From a checkpoint of a small multi-label audio tagger: 40000 steps.
Rows from block 11 of a small multi-label audio tagger, named by matrix and row number. Each number is 128 + 32 x the weight over its row's rms, rounded and kept within 0 to 255. All counts start at 0. Numbers have three digits each. After the name is the row's rms in percent of the matrix's.
Before each channel's rows are labels from the 100 clips, of 14976, where the channel reaches its highest value: "strongest on" is what is common among them. Only what is clearly more common there than usual is listed. The data: simulated modem signals in the audio band.
# conv: pointwise conv (model.blocks.11.conv.weight, 192x192x1), inputs 0-191

strongest on: 4-FSK; 8-FSK
conv.26 100:087081044086167156108119116124111033109107104113101133124158125072139117137149132137117130142186169004116129124080069128107147152096190125081131125111112131142090107125142144150132114110131157086094090156093111126143076145098119145137103140083137139140181184079136163146070165165148067143109144149132116153191191149090158139152155105101108084142129116113152140121094157144100122114144169164177141117081130139085190184116118088120117146118111115161113136094053131105108091146163098130061074174103194154114142112120126154156131171129171152134137116111115099099067123136161140054

strongest on: 50 baud; 8-FSK; 4-FSK
conv.86 096:075085176120121135136093158160146156120125094162102124110115175174091096113129130168132158154065145101096138124120145176133169127082093107116128121157106112130104091172173175175103106079149220126094064088083085155118107182113103157074122051112105142116122193093174125116134129171104109107140128119157175179098161162076164155159125111109181166125148182100173139125150120131126107186134136135120021119123090102082136133137086119129119114143193067160105161105111122076088062067104129164129115105085125130147107124114071110155155139106152106156176137119071126154136157159166117123

strongest on: GMSK; 400 baud
conv.87 094:100074074098181146055119103101124066125149129156102110116149110071170161100119127122101117142129149123170134086084098114163092145064144112076151093131096147117099068104162147137113129104113119076130117150113130134162077134111116095171105136094153129135156186074158185121150190162110031139119134134142142137134079163122159129123094105113136063125161088121143147108162171140138156121155122136143118135077041113049152161104149091147102167160098112190087128091013099069126072114133107120079137111076151129151126122101127170150111165125161174139137115144095100129097151164149147092

strongest on: frequency hopping; 200 baud
conv.105 098:133133130082108138058085187078104099159159190174144172105146083155134141098128091113126113060094124153221122105185126121152149126168075120148144113139168182130078172083131158094158166136137132133108137140154169140117116127188153108151110070112124099158104108093128169123179129141123090151128101175148141108141148073163140075098081158109151138130131122122161109148071171170131131109183120140155047148141132162045149127116113167058114104081053127075181165112134107133169157113160089086121075135152099059123132106102120125124111114131098135120136140066149106073085124090113129141

strongest on: 200 baud; on-off keying
conv.67 099:083089114131181147126135104155124126089140135199078153129168095077153127068138112068161070108147159125169133121078079120093121112118103134096101105122140164115118129095099142138109115239125064063130160099147066122181165088152181111103150096121117172133171098056161113121083087157146098108108159123088090095138109148066093194176140145120109144131106156100161111094123123170071141088135095145169139103145161148115150171164134124119145151033110104129138162124128100089113129154163133099103137083096091115131111107082143105137095131125163125158125105125079085175173143090056139092

strongest on: 8-FSK; on-off keying; 4-FSK
conv.187 096:150092086131141178111096169127122152152077184084114176079158066172117153092123133125174115170148142153116149132152171057124108188102119148155172156100153134162095122121175202187130169131136121169080166154163116104133092096144101161199127118117080158110154176139145170155102115198088143135143243107134127122170107137149155126140075125155163115108129076126141123129094099109133161097164123088152144133089087124153138173148130166125136105166092164153070149179115064131087112096168104099113161091095147125069103107158149134155120145127115198174153128108155157083135145113161087165

strongest on: 2-FSK; 50 baud; 4-FSK
conv.113 105:150132131127138092130149126086154152134116108111130175112105159131091161128128105114071142163143147085094133121134142137066143063175174142145141100111136125156116017144133079132091098060114125144113126147105160105143074157054115138055075136106091058132122108139042181128138102159140128155176143151119128139121122104135151091109129168142100149174137053149120090153107190100145116117121100161099152134091085193156180115083112108141162129131103144127141083061142157159108125152107154105141128070111058190152155122151110119075158167097057128114141098156103109162168085124086076084

strongest on: frequency hopping; 50 baud
conv.159 103:079093088141140131152104119128107136103111132031115148058163067133136138118127127105170146126151115089160113153111167101130155125100109123104090179135157147073076046092117159154130151109113147154115087111106154155173058168087146155155127102129106141000139185152154131092103114133144117153152201114108160110135167044155124082157125142119103112125170080146109146145091103081143086131089141071130124121153115130158143141139122132071068096129047126074123139156169112105117141080155096120127090096093154170081145115156187150118109166114118130136153101161084152178156152134152120102

strongest on: 4-FSK; 8-FSK
conv.157 101:134063118111094092179166096129152100109160123107158134164080167095124148094105168126097166126116122074153140072120123148112157054139165164123142041141098127142129051080152135165082057050128113109118097124074128126115093108061155106054040118092092105153125155117101076131106147162104059157137089187148140143115171137127162147149144114110130125155104122143108112111151178162130109129130094190131137087075136165146178122095079092131159143112159108159132143085075103137123125132084155139151064144124108156123139110120072109091151175106132101077145104128086115121091125148085109069

strongest on: on-off keying; 100 baud
conv.77 099:152114074125143119140114149122119117130081127127033143100148165136080144154136096114126112113112179080073102132039120164083145113085141141156146115117126100165106167097145214124125125166143155139092127109141061129156179160142116138096130154139091155084134118071114076082046153140106119142152139145148113097192160092038171179094149088120138158135117185115196095145107104201127129097134115096152162166099142163102122148172032147093139080139155117148163154112081091136098083131142093125108113144099130124111107186123155103133151162159142159158130140078150131098127076126106083158

strongest on: on-off keying; 100 baud
conv.90 101:114121159095137253133094096144149160158165207133159105095178167140137144139139141074104113136132147142064134117173162070169150187089122157119112112132210091125082170088097132119197167152177186135042128112151125155118143143160123047142130154123088157168163155138135198161152137121140121128137106113112131143207152149126114159142134183111126141142145156123132175107103087148157165111140114120223121123160096169111148119151164120111111169099083185072128135147118109146098141057141108123133101125144093141115104137113107073121116134132173129140147114103103114115113136141200152099

strongest on: 800 baud; OFDM
conv.37 119:075142156084132112066172138112147142106139069124131105144143115159137155169140144147136134160156143020130112128119119088159146094130160167107127112109063148073125153141115114127081131115130148104148052134059140125135140149050070103109112167131120138140158137148117105162143149121162133108163111113126000102103129154146112143136120136027164168149106127149134107116164126127031139149129164146095170134123135147116122147117156084167075151146140028121101133135112158130135143123115086084112060115139127127158109146114121142174151150096156117155058156118093089141127130151143120037

strongest on: burst
conv.78 103:132141124112113143117130079179157134126100176178137176072142189115105108140112142094089139102112172129155023102119139161143159071143130131069112119148110156137114125140135133133085128141184129094117084130184139153115103139163140148135131115174101095117109142107153186138134135142112094173116126183133188168138108033189138102150118124056105027122133158069106144119100147123132167090145111100124118122084134129159158141120126129089126147128096125157126075142142125131129142157128174137140091049085135191069122119139117124123144101166107135136255153148125171141172076122134131199

strongest on: 200 baud; 8-FSK; 4-FSK
conv.186 099:129133134151132136124125123136121149068093134115143088149163149147095131117148104070134121159154174154078134179120108121174122134073142116150091188115099078140062104112106177117165134114110090148081150067083154142146143118112104139148145136182170115082124139162158081015090154086129179102183105105139148093166105147115146101159134106163146208131134088151163140096162156102131095126119121131126162150133028162136140068150149058073157161110139119162085130107147159124084065119093113073112167139073099141186072148111119179119144149168142164120148145122132125094155137134122188191

strongest on: fading
conv.85 099:137120122120117173112095171172120099133143154147109087180143108139139109067110114162177142133095119146166158182119111159085139145154083135132185156154143111217133177121100124138139132144150121206121176123143095161143134124131160154122142078115160163064140136080114097077149070129119106116055100108134084134139061085147115134135120153173219103124102127142144112088168118031113140139239165124171148143125077126073109107124124156127127128125095119111139199122147136058113116145152160147105132152099138115121087045085122096120058101166128101125122134075101097117083138128142143113

strongest on: fading
conv.75 097:116153077123182140108139092101123077105073094063110072151155107106194165123128202163113127167121150075185125100104115146135151129127142169126123098163118163130131142150131088128087148166164107152117159145165139088118150124110143145116131167141120158212180113136138059186113166123122119151044075130133111090148107153134126146132146072121157074160076160151143085101135144097113143150187128165131139081098111086145146136093121138170120150108146073168143124120088145128133140165114076174107115105098137093154113039101107198130138138149243122147109120067097116106075140163096151090

strongest on: 100 baud; on-off keying; 8-FSK
conv.180 096:129118094082168110071131134126137101145105147132074176093170096133121148138122146125131072122136198134108110030098162102101105122170084165095147099123117181130093147151174100106114134147125166146114136166127102093175156146051155140184140106153115144145191148090094193168108110183134125172134186135103159138116131133129113184154166090127160087126133151130155125133151139129163229117163123129153190162091118117143179191061154091161059156128116136126114117116110134124136161070155096088148182097118154153168132147130133092157149168132122200158167185150099141168152109058137122117

strongest on: FM speech
conv.40 094:052125179078147168109171124096110170151127137141156101138156131138198126081079107107210146153115129106128099179152134102140090187145127102120202203139112128165168134163196103220100158189138134115150118152094103115209144132099092122140154128145090173112158191118163154090176121158108150095132125092116124140153150129135195135089096133138134165128098148117157107083157114115081138122112081114166126122171141095130103118162130140120120113092148089152141187120181082066131119137142139124106163088136128101136084143107199135140146109093173194141096164108099091131151147173143097064

strongest on: strong noise; 8-FSK; symbol rate: 100 baud; 4-FSK
conv.73 103:095212113171137076086078122096120099133098109090114159108122120100157162218162108139102108206105147087120136109079082157100151124146190133075122070126151167110151076195143099095107113066036060127124092135147152156149124079097088095089111158082151087181187100124134183147169124153145141147111116164117158157119168123123089105180156136126119113092150129128148094180084181109144088176130108146126137122112129097149152131116123122177113123129107151119169098062146198088203140124151159124155138084122107152154149110125111190151150085106122149148125146160146129159119119162108144149

strongest on: 8-FSK; 4-FSK; frequency hopping
conv.135 099:161150143203092096157112116133115156044143099154120105130083121119164131154121128117144099068119081144121132116134081137114155070136078121127111142138013116123121151144135112139121148154137097146132058117126131125167203152145191106084180136150176128054110084127122124101122116059157103123111073075145120112052163081107114128109119123125142099150115146128125113095113127080061107133111061119050106159176125074115075069142123152114178145110115113100152112095190125146161160130142145112139126122131075140152157083098160124159100113132134107106151088114135149214193153069119130128

strongest on: 100 baud; 4-FSK; 8-FSK
conv.99 097:115084149103141124132093073126157138163111142125158147125102136075164109085135197147139165134139108083165134073101153113084096129122078129111170124143158174122146131163140093136118093143056141108202101141124108144149081150093171072144100094112104144153112084134130116156152179155116109148065144117142158159186154118134144148156122081107166054130138098149048133133147101131160147127172129165186157088093175076118090190089119128142016162101109147115154133156115135115151189043199143110111153120173165148133145114131118102174129092100101129186169161149110156167121161127156116080

strongest on: 100 baud; 8-FSK; 4-FSK
conv.121 104:181151091084073102130037115089117137173165117144130165113053149135121193131138110088124061154101130124074107085123162147165133097171111178143133081056142127136135108146144153157128132138165138152115155164149116101094108162159094178091085110135055093137146071138128127131146078125092172154101109172164107112101180181153121149106130147092173118125115139102149078190102151166132135114154139152131123117157159087162133074120105183107122129163122126139107063176102203162140103087089144124119136125124172161093196104121088119064154109113115095095128138175183104158117096122171068170

strongest on: strong noise; 200 baud; frequency hopping
conv.188 101:115126108066132124106148191000056137138124151102161106126162112143072153187154130104103062154132184092122105159152130111141120123170171146162049119101128128082164114149086099095107152116112134089116123115165136176133111175120143183102148114078155092134160181127138147105155069108177158078190144126048142123141119140134097094088130148136060183122144127106193167160094134162168134167055082118141119177152124178134181098134133138124124125132136111101133130136125160122127125124108111033150137100150083094160117166135119145125124182132111090151123146138143132082097119134112125114

strongest on: 800 baud; BPSK; on-off keying
conv.162 116:082140173072132114085165143095133107101115108079158081111094140136126151152079150100123125128104128023110097160152112086142114068121101152107134125113034137139182111169154100149128144092133096053132125137107136058141110083062110137121125112104120106165134171138118068159154094144102135118167117151088102123096156142126134124071098116134101199123068115130120081093112171143033155128105080114048130122121130138120137133140149138122113089088174076097091139082113140095124131106102123093076049122144136140122099154109125122115159178157072140144105140129115026079132133141116096092

strongest on: on-off keying; 100 baud
conv.30 106:110142049110158150121144086141129025107092144112015092161147135093123122121108086115105096155115165087081134097123096124101194120133148158105129125126077111140100168143141102139122157124119109085096105115101090071122145130056134121149098193166096132156173083039023069131044154116103127143071083124077104142128102128056143143158141067109144093140103150137130115138131133104060166095145140149151129106083127121119163129058114127129121106094133144113135073047098137150121058137125135122118130124106105155136121105110114131139138142159149151122144137117110114134098092120136089108

strongest on: 2-FSK; 100 baud; 200 baud
conv.70 098:154152174072163148177205133118106142085076111112101131156131140119103132158106136126143149152141074112139101203120107143046101149095141134096115159142095111174139129165135048147142194085076116132212118124078047146146121124079176151142121180126158135106106156134118141102088129111116125118129154100077134159134098091108136106127109145141137157108202133120119176217142108097117092132076157078109115136069135110119073145137117140137173126161169123169171144132120122087107140162147169130173117119188187112104131186132130115120127135157054112140123123182096131161210101157122167084

strongest on: 50 baud; 4-ASK
conv.190 103:089056200178144174145145131131122146070173140152158109102056141152088105076072152090169127137138075091132124101192127102150138154128067142140143116157101128144146131103140085133169130134171143123092156116088130094120147121161040144174112069149107143144102166137157151122147109095140081052159075074156080112100101130171139097145060119150096171164092150150116145051072143153102129111116089139108061094143104150079169145161163096090170105082145123121125160147143084112065148143130111117162070128138167076143112157110133086113121156149122082143144088080142117103090136136144106100

strongest on: FM speech
conv.146 101:086102095122133153091178184081137113141137141126114147127195109166079114075157127120145135157117149115140096191130116162155112144108133151129094161138103137160141150116094127146125154123146111106143172085161094171159120102154160140104158105147159130059157189096146157050106063154186114079156172090108156139147099069192149158113146136179164145147112130129158176064100119183138135145145129079158116132076099146096151125202151084154163148096089131126129192113127118079129134054130113143134150056183142116145051185155130130180104175195095118142165149154095141122157100130120160084

strongest on: 4-FSK; 100 baud; 8-FSK
conv.176 099:122091120131144133111061131108130150133127154119154139128118062136119120104106181085137141069129103054120125098087133127113146142166145112134156078146172136113118142148134164130176074148165176123127140136107069103119094111130095161139138105062134161157124169151132131160182148147110123134132189123120115086169126141104114164063099139135149129132141173133108036145144127113133109196122095176169135128134188123070139198183091167120141111083144138123131125149098132101122129183138174156131139180153255051127136076094089091139119090064118141143064145092126063140106121088159072109

strongest on: GMSK; 400 baud
conv.79 097:078208165157114142118113134155095098154148150141126138121122094125170109213119115096073070137094146135118102112170160128159131141131148137096123111148170155164118120206169110131087165113164118100140158177153228153125177144095112152181161143151125083143160137115122167152135130141121152092144117173165160189083115130125122125083138154139098090096099110086181129132130138145137156170120081092161128131153081100142115100123117123180165111190155127155083080022197114119154143134141124107129101073142030143145080099099110122123144111168138157158153178160119121092145061072143108121

strongest on: 50 baud; 4-FSK
conv.104 102:051105108169128111129190141155142150151106112113136100114152120114064121180140137081093156119167138130074098142109120093134114108085229152111088110088152086085152142145105101097097096121064115083091089089106124157122102121084113173056147196071162109123141141143118183104110117103153125129170114133064136109149109099171127119134135165109031157117144146129157116143044172151134074116046105157132100172079157156107134101134152109128131152113136133108094109091086141160119093170123150128150148106150168143142113196172102094147151107089091092161118137132103133112061098135060143100

strongest on: 100 baud; on-off keying
conv.142 097:083122088077181133078119115140083139160057146120115187160122106093122149111144148121103142121166125160149134084112154150098063141131163111166106146120161154165162092162136162115086161132072132120177149150073112145137107141176106121144130084123165103111122142102164178121118115163107161112126175164134160097161084164107107115133063171110095078125188065095116121107110115106166119159120118156158117114132138083165093169160114115120120203096183102210140108137124128144089135182174187120046230109091114041135162114100125101164102155162110164172115159118079118125145130103125158107

strongest on: 200 baud; 4-FSK; 8-FSK
conv.108 096:210132101140104122135145108121095155158058124138095100121133125119117070105131106161109090161119111097169067143105121130153196122125093106168084122034149106156085132163116138138129194143075106144052115126134175092153097126099051157170134178157115093095089113120094138114112175060160152102118146114130134136161127113096133072075103147084125136159099064095111105149133139096178132133098161159147178103120107166132107081111101045122163142145104107128149103069142214133133095139138160149171137177093113126187100107079129132185176125183125153159123135080125112157164089116118124121

strongest on: carrier: 2.5 to 3.5 kHz
conv.123 098:111150174083133202150128093125084130118088194172130128160099132057088134162073130083100068138104168163081137096094133106146089127157135176118127081137154107144146172167110112127145104099169127137137172074153080063112151150111117144144098181106159125119163116121073106097164087136064117122068058174118127187156124153062121183144103132140106173137138172092151080152151119162098150149121124153194080078064125097103162117100098110147150160142164180144094129185061140108114098165128146106135160096102078134150154104072071104128129129126126112086129146146107111138137170115105077109

strongest on: 200 baud; frequency hopping; 4-FSK
conv.17 100:166147110129135092101148118084107138140145160065122117101121119114138190121080122142139104125107135126162070118184116139175125112185132155150105082135096166065180143156118134118127097190147141045141119144105149069162107137151174126124143109110164134152145117139143111178149089113143162132130127147079054113119101182144101125070062110120112144151122109134144090125106168174058152176071105164139146142140179160146164130167112117138096114077129126088179152188125132188149161076118119097116138114149115020175111115112174150134165148070127140167019173099127135120080141133157093115

strongest on: 50 baud; 2-FSK
conv.81 099:165084105167134161127099131106132080139115124143129154147105138089154164156180144131015141090137115120147142106112098160153124087103106162143076066176115163119141150125094165088104112112099136084137115103152137112000194146111138129112111125173186111105103138112140118120142141127116050142097104176115117126083089114170095133131141143143119118079125098132113139118150128176140118165124085153130090104122074110057141126080135116103145167114069063163128132106043173123127126144093164142143112118121117127139112146159087151150046157073166076095120126085149111106080165148089152106

strongest on: 200 baud; 8-FSK; 4-FSK
conv.44 097:118078080092165144133130150131121077106131113140103123119137144087156169099105142124112112182125160084169140114112108136141136145089164127096140052096138168130082084094131127121111198109067099135131131128111142145131105166083168110153043123081108153132178151092105126127118128153116032130117137112138121142108051125143144117135152167125133118114168090119144138166150126173128160126133144129133073095076033132045185140074102121159149144190060076133130146105020119073119107100120126135170087105108166121139134117115139169117123181089155134123126133164147065116109149190123131062

strongest on: burst; strong noise
conv.179 097:156095083100152118125097132112066102107107108073124163175111127136069130138175108124089099110121152123131172138134133140095145093144121135165072121088080099101159064169128106094111144145071109107067110077110102070058103100153149160100120115093168097131091090091186070116122122102101140076148074106134102087108126192136086149136125127147150132097102165107085055182117061117119115190126079120095075069183123127125103113195130113101137149102186095149135117113079172129074105160089147117103120108115111126176143077141070119108095116083184140100109143143122086166074157107107136146

strongest on: OFDM
conv.126 104:118144137087075111162139130109097112131137128106141111079102110105083158159184139129107078119129120145124116113160129121175183139103164130107097091126161130048165096182093067035164150115058113085104068120076150109130115127095164099077087147124135106142145136165090143129162116124134111148097105145096108116155156090115091126144138158113056138113161167140124101179095126176172081140031106132166071094106157099094131075095134182148078170125130143120159062134103156122170143146135160088185181107127085158126204113133141135139131095084078098121045135159107140134101132103122132103

strongest on: 4-FSK; 8-FSK
conv.27 104:124142115105151089098125119149119101154100144142132131162125122099167141073108150164101107167101127086135085084093093109066083123187138147084148112104099155110122145190159127095106145132050144137142084193134144111139130161104107073181100142163105098185146101119109119144129198149095135138049116140107170138128158137080148154139139135058155060139088121093118144122150156105119140127159130150153130035119137075119140131032133097192003105139121127175084096060145122128149138145143146174124125133130103139137119058086092143159155103129159170133174159139120156106115135138163091095

strongest on: 400 baud
conv.169 100:091080117146095154205133181139143137118162147129155044115158160152068091116100175104168110102135101091108129092147109105179139149153121114137132128126106078120146131121161107157165113129115075133030143162070156100122116086150175110188142092146136105117092139122112161134166172102136051115158070127127120162134184117160144086137220173118074138153086103147148148094077191150113161146137084148136107164154137180096168083143154099119142114079139141105159167133148098134136134132127140079193093180132094151121103132121096137132140143136133106128150034122096153078048146126103100105

strongest on: frequency hopping; 200 baud
conv.1 100:133125153100115142132160126060110126130114162111131137135051167123076137107089141140116130154141116156088124120135155148100084132117147165152121077120142113098102069142118119129134071051127158151153131133120094122119113191119096196143045170134131074142133140140091151141075124127112178129154130078105111151118108157072127109160115127145079179162216137123119178144116133150116117130060192156148118115037158095186133111058074142152163143146174152133129036183062109142108133100141114124165195145150128103150120162095088103158137143132055096114122105188094129099128082132161114110

strongest on: frequency hopping; 100 baud
conv.132 098:169184151071142119171119202163119127122093133109152086124119061110104110161135072126099122078188106155130119140152090126133130079144135099169145141115086106141116129074135146099181122138097074150100105165163144142129205156141137183205104127151116107149118130120093206122163115108111139101089123138126122132091104076141142120117133176146091125120133114132150178150140172154130129161104155065081117086125095075125132152135173158116122120164147135177033089064110119089118040196125131191130138133116124122144159149177149189152164106084135166106119123102200101072142176140159136159

strongest on: burst
conv.45 108:143132110133114155116117119158110178157114127103137115167132069154120162148110138182151128181144126146127144137159145152056122150171135149183167137162159117200101157148101111130134115136088141162089179136149142061146138112096110124138115042121131144133145125128146116148146109095152147127086142071117059093144104139153126127167089159179193135156146130159146102145170085085119109163172159120143121091129076149131124085114142148144124129075144109135136158152135162166036155191154125160121164095076158018144159000045152132141124167086116105142059110123130121110133134169148141130

strongest on: frequency hopping; 50 baud
conv.184 101:113168115076079115133123152112145152090168111174136117087154112200068141137141131120124092194111122057069106149144142073123162126088116164132090169114090093125086102141113085140072102105149163145055121103152127102115107135103089162083154173143112137106123107156117088165113067079151157107170129081171069114123146114141096082144058153131143158130084093130142067140034118153117109169086086152099136133130128162147136064161118114119170146121106146066175167129155166198136165084113113091175080165156085117159138121124117098095112150113103059153094111105093129164141137114154108094

strongest on: 4-FSK; 50 baud; 8-FSK
conv.101 099:118077119157126087100174123136160174127126112088135106140145124136096113167139183114136166106174149069114134142103114058141160118200144137117144142114127092076150105069154142157090075113105143117117073160068137133141093077054124130081135143119132106131137133176108142165135143117163091152140155102089131087119173133160122194144094116074089166142109147118099096160112175121129117149073141158106199100129201115093150165124179134130077162108105117056116119134069128158150112119071110075126057130156195164155164165181133089100138120022142156114124124119139144167110151112115068098

strongest on: on-off keying
conv.137 104:144108114115151111152130133123130130130108075114132065090160058151164131133067103086145121164077085092100138199125118127116096105128126140104149188138118106130136097094150078149094166074037114132078135137113120065152108116066146130136127102129097143101126119145110124128148135126094117148103177138102123083117156127116143091041159131143146135104094032133103096137131170079117083085135042124078173125150089152094158151117125134088183084081085096050152155058151108112103115113106188110145092065098117129099146114142151133087109143092113155109137061126110074136173125146116111074

strongest on: 200 baud; frequency hopping; 4-FSK
conv.124 104:158137121052125140125114167062051142145133158138117129080149104150084129161171102107133032145116172092167100155167096075212152124150132163115068112125116137034102092172105058130150159126162141099126094139182139155119110121109146177112146128147146064112138132113074160123133090085166156101136138122114132150151137151162094088113113165072052141145132099065172147161042152168127151142087134100148150155148069155127176092113137148097063150164090136103150110153127173148149142112142095093152125125135059102187129132110117121161148179141105113153132136157165159133117110132141118142

strongest on: 50 baud; 4-FSK; 8-FSK
conv.6 093:116147110201135174111115131134140095135085169117067162098162089143154189157120040079138138134141131118120138153134096145070121141108131186067098182253123124137143149111076156139170182168145164126159133033137105146115185148150074106135168127149166164101153133087162147084094119125122146126095147106123112134133107113120136123151151117137127102089193111158152197134111081088133095117111119060135150121139100138136112084136176127118105108122134156154127157131157152101104116164162123156117136075091070097074137117116135146134002117171168126143144125134096146102140113113152177132

strongest on: 200 baud; 4-FSK; 8-FSK
conv.98 100:119101180065160161130146055109092140107064171113161144143132151056159164131105184104135097131138165133152127132143125120113114127144104123072089097164123139155170148125104050105177153133161129048169104091130133121162107108124134064148132078074103151154173157181152163144172126117160064140126126111075166185114120146096102167141100070111151153126211161112143139192134145122093133144161100107149121079142131059042172165145112138128107148188142157122116159131134097062113139123110109073145122109102094106166147128127144137072129124111146129112147114186148114103104194128090109068